{
  "model": "CTC image transcriber",
  "activation": "relu",
  "depths": [4, 4, 4],
  "beta1": 0.95,
  "magnitude_pruning": 0.3,
  "warmup_steps": 2400
}
Rows from block 8 of a small CTC image transcriber, named by matrix and row number. Rows with one number belong to one channel. Each number is 500 + 50 x the weight over its row's rms, rounded and kept within 0 to 999. All counts start at 0. Numbers have three digits each.
After each channel's rows are labels from the 100 images, of 14976, where the channel reaches its highest value: "place" is the part of the image that holds the peak. Only what is clearly more common there than usual is listed. The data: short English words printed on busy colour backdrops.
# convs0: first 3x3 conv (model.blocks.8.convs.0.weight, 256x128x3x3, each kernel summed), inputs 64-127
# convs1: second 3x3 conv (model.blocks.8.convs.1.weight, 256x256x3x3, transposed, each kernel summed), outputs 86-171

convs0.155:492548433505534583532507444474540484552540425551487574528416454507491506546462518597571537518566508449540500461478538526469471514424486515527465627471482514566438442532478443466525499452538558
convs1.155:550444579500425521452515489432486582454476461521444494447481505453475535558472438546458488486475430486451449516469510520473477480496545547452607389491468463488505429549566538360452406519553462577544510448466443539515480506477507475506509447431503448502478482
place: middle left; centre

convs0.217:450475562469474481524555512470516528496522509503550487460577397469460505587501496523507472465508576503516445531472459429474566449432454484453514471656486510524700541506495428450451471478477472
convs1.217:461506426494492574431517450527530455535514608520519545573476459489548495493518463542408510463444391460475560510475492464509535490450527422510491510509520500500535552482652532537431490489528467346413539502453519527565510514413466506523483646484535538536471384
place: bottom left

convs0.150:453428512390474495477495488492437584522462537443499641462534515466510484445496525712436480507514500379492459473473507496442558523508468508553475525477556566481544438475523553456534525446548494
convs1.150:577507555513347547517527493421462516571556528511391499448478484478528524481493548492561471476487524502452492411532511506482508543510435483495536498437625483451519484556486534438500496554498380471526494548445466513636491521471515492521529559550468454501522509
place: middle left

convs0.100:437533563532430518463503472483524452397494543461458421430425554484509460540453484484600416453426582469527445449512480470436505502620485465567594476496504444530488465511482519465558498566499466
convs1.100:463479437469552474475489485559456477409447501474510508546675536522609487473521444459507502394465448484469507499520496460627468495519495508508433521430519486657506479506628468563484393505505540414505446518480599529536545446570435409677491494448465514477496468
place: centre

convs0.81:525480521468502474482460474468477434512484489479437477548526469602507515569436425518528496466549455456430525492501480550431419465499467490475462786524486473513563436550484496481584505499457454
convs1.81:477528547387422512494447453431511554496479561500586586438475575510465549472491540520539477429429541579507511448497584428500534494551509444445483574410452450560422501514488454437510587458468448572534483503517496520458498419574465601475530496416448517548511538
place: middle left; centre

convs0.9:491494536505499582483388486624471566478517623463459476492448520468458473449459501456474516557460566543518496442497409473507481471479474486502498453436513474499473488489512460705628479461489518
convs1.9:470414504466428579462502472557524463479593445475548518406504442502511508465548554473550440565518487441494599534552380542513457516461501469581533440543414477501560462531456440450501494437496520449560459527427520555490475590537456499410553504513437466508582510
place: centre

convs0.247:472589542515467496568454447538393457560411448468476540570531518435450530465511516598499507491519577489477358448507530488523424609521457521535559501530479596522434559479468544563480443536578572
convs1.247:564469505506480437463443456492490519528515558487507491446593453523534358443479409416533524470449520430476515526535464472534506533402450524484544457524460471573560557613351510463577527505491463524449516433439530486557483516566516530560496571459553504509483576
place: middle left

convs0.225:437441470541467355512627479489486474512512430498484446443565519462487413530534583489462448515491499593582503595502482458556464508543573529517514519516417560561503512551478532404566529556551477
convs1.225:489512444505543574608523510524483510524514522539513482644581518478500505482509504530528472487428449535513440453548517596464545424480432611378502461487528477557606516475532561448425483556539533518475492476552476487558479514554569474491509513486476386611499519
place: centre

convs0.241:444481496556443521563487548547490480495454455523466561601525480461426420449554345552500477511459414490538476458517458499537435496467544472463531450534435478523426510513687495452495564439518518
convs1.241:425466497472479573533593481557455422411502518513473496559473473458501474468504515562491461458510484496548509503491463526494449519491506475447536527546429608496533597492479495381484450499450541545487494453400488522507508480595501489482397479447475526572434513
place: centre

convs0.231:524429519462503498527535591469551482481485488447451572509496524519527419570500553494554515442486538372498477519647475473508461516530507457400389540520502424512532491527489439451536489488492551
convs1.231:473629482515539518500569458506457458494474541427501595548405502504533477525520525513421452465448457388482506575508570399454544402544570492499571548610399427415454479456548551553526402501467472519485476447484459590579485577585525476508447458441573525525507511
place: middle left

convs0.121:494491544481556500524479452475483430466467495442543516509526515509531492555446511494614511536491448460496527478449517500421488413463456467478522825447501451485439494595521391527569507487473509
convs1.121:500579512389428449439472488466509511526530458497665517473595574545524539472502601468595501492464497559496516481540477431499519490462582529467539482491514439501493446501513507450508643501513473449579418550527456477439505481581508582421522473437508466481430530
place: middle left; centre

convs0.144:477525455416491502466556478519527579511498440491437477547433541448583538429518701500536491448487416420485601478447442415515376548469595528423455406514546507563472484497445520482474490491604472
convs1.144:575526530532473557406577465568489454464569469476494488644506550504446456446596486459514469483426492726505555479447514505568518462473411476470512498475557459521578557429458542465504541543430480638555628484574457545475490400515559433456524517540474457464489439
place: middle left; centre

convs0.1:428541553537517485478491408478533452529464511619441474544499510361480547459482504511440391456513473434535521501525508471497469447541504524458472466550484432488419447465535550514516599489498441
convs1.1:517484402521455467470485463423494558467467605473555542509471546515598430438418608520474518542542499407631555499492494526453522480436433479499546545484485446512579423531532555497524464502511536470503617468584442523533489505482497510474514559429430515537515511
place: centre

convs0.170:454506573530526593555509625517470458487515479313492457610504456511515473499476548426467511543510524571507515484536456463558528459535482528509488487478438446494459507518558634565536533531567472
convs1.170:525487472448522575594577388483507563534525485499544530564551426456480469437538537492524524505379523473490531478490488585577417369476501510517469501538430442527544503496502549521587571515510554453572513480441500524430583462545469496512430484521492555490554519
place: centre; middle right

convs0.74:472532498480662478482487520512518465436420537522466511439507479508465491541466532432532521523551523432529498454538493436489461463479491515512652541574611503389541522412498567492569472488505478
convs1.74:489539561400481507462546492477477489503546450540540496452443514421466390528456517430511624495542535494474523601527560443500461512547498552487467524435478495609542483520503450519422515456500525477570503504458491367480445523570550467504487472514433506461578470
place: centre; middle right

convs0.28:533463537432478462637455466474568475529458442441504570548500462537529479447528515432475565507469465478434418521407510513451392460457454518511456458540512480522502478465486449440431593515440504
convs1.28:498462506508499464453471443501482530429513491356428452525388446465483455461477483541533491481476503482509480448558424472545541501715515526523525539491533486514532436495465417453526478560430501647451589572496494503479480497550453530449496578544518508495480537
place: centre; middle right

convs0.69:472444559477510508533554468441450548469493478448504615540507472519495512447505498481606553505530511436435471414472433489439472540443443459395517503521474501527523526477470468573550437530535623
convs1.69:456458478454466710464420533518459542503523500501455404428413397501593454499567444507442455520467467486515438513560490430498499463547476503484529454493490462399542525516456520413478446476487566462506537466530514445456504575507417503442486574547505469471558518
place: bottom left

convs0.3:545539498563459455545558492525385468572565480499472550456504487408547549330534619445553486436402444452459481520513483572484407474500575475507472521459542467426501558484573482513475628437533483
convs1.3:600567431488482530543509489520501538583458555436492562460521630439505469503580520513496457531514462459509529397576406505459611495450555587551518464505520529471567508466437612371559535484509527461423574523589512500561553552520494577463465547582485476440580478
place: centre

convs0.44:474491553499425571472433448577552511598492536539446508487398528471461478499551473537435528539515509449553455415470476473622502508496533470489524576480527509471483450459438558478548542474532438
convs1.44:577451383547468415511492439527428442451501516448531482505495460521428582486460485546575552478409516439550437516542449508511458548468504542479458447498519492423563468520489486462472462521481479538467483491515492423555557507491457537482564486496490501517493526
place: middle right

convs0.19:473571435534533435488495465516507450427546570525577495482423545443520478498536520485424459533568434500509456542555496562449432570421478384499464483584407418445462503416490509490477543469491458
convs1.19:527629442473430565461461573561486510418625628492594613480534557470557540455495479481449517502563574476495422571530539509387535475473620446492529503519458582506516472538478438564482527528531426530501617477458511458550465509500549473420480470487465368507442465
place: centre

convs0.54:470484603484556468549464498412507495449496475408452733525437490468501470428466456519545495559537503517552520553523496497411440393488451445502469429519487463516488516477531500618397515473447456
convs1.54:544543510504477464479553399518482497515508463468450484474536465528471561453517569510486511486556501468474461425432509556537418358531583514535487424462503570485474499385593507437531512447457506340428532535481502543448546493485509518455426545528465622538517454
place: middle right

convs0.196:549479476529494451529516472522439469546446490472428489431501527408504492426555433556496460480467476469497430471498356535451419515506501461456520515512432539521524505488511501503494491389489541
convs1.196:497498491523480506478420483473497446474467514593489468501396469506433527475570470483533468513538428545575463438472446412580486467525520443530475496511525454475478490501527503564451504559448494524473478513529460534613495555457476502521574433461447484507477577
place: middle left

convs0.210:517479513511498464620570472524441429509498423513437449550524490519504457477538441469483475539568497431405478518475554451456471438478547434578573648467441513507427495529477480452516435514410575
convs1.210:518475488405524533475575520454447549538474409503506528377476598474497455536480499635448532532505466386515565452494447432475554533454542516565548469503490448546544552558426502524546472447519493446486475569497342517407488532538387489524497408475490487525545465
place: centre

convs0.249:458453572474512481516458540509462410481457529581443515590601501418475596469474444565482529519445497539593493449546408482466490438552539506479372545556515415466488464487543449470478486470461450
convs1.249:441464579472460533493525563489474573504531450506495596484403492520503552645582454550542570539595477484540535535447466493500535444496466459479562482567535398508394499441568480490516497494488485458492424465536461435553531528531533461461461550478424576484463498
place: centre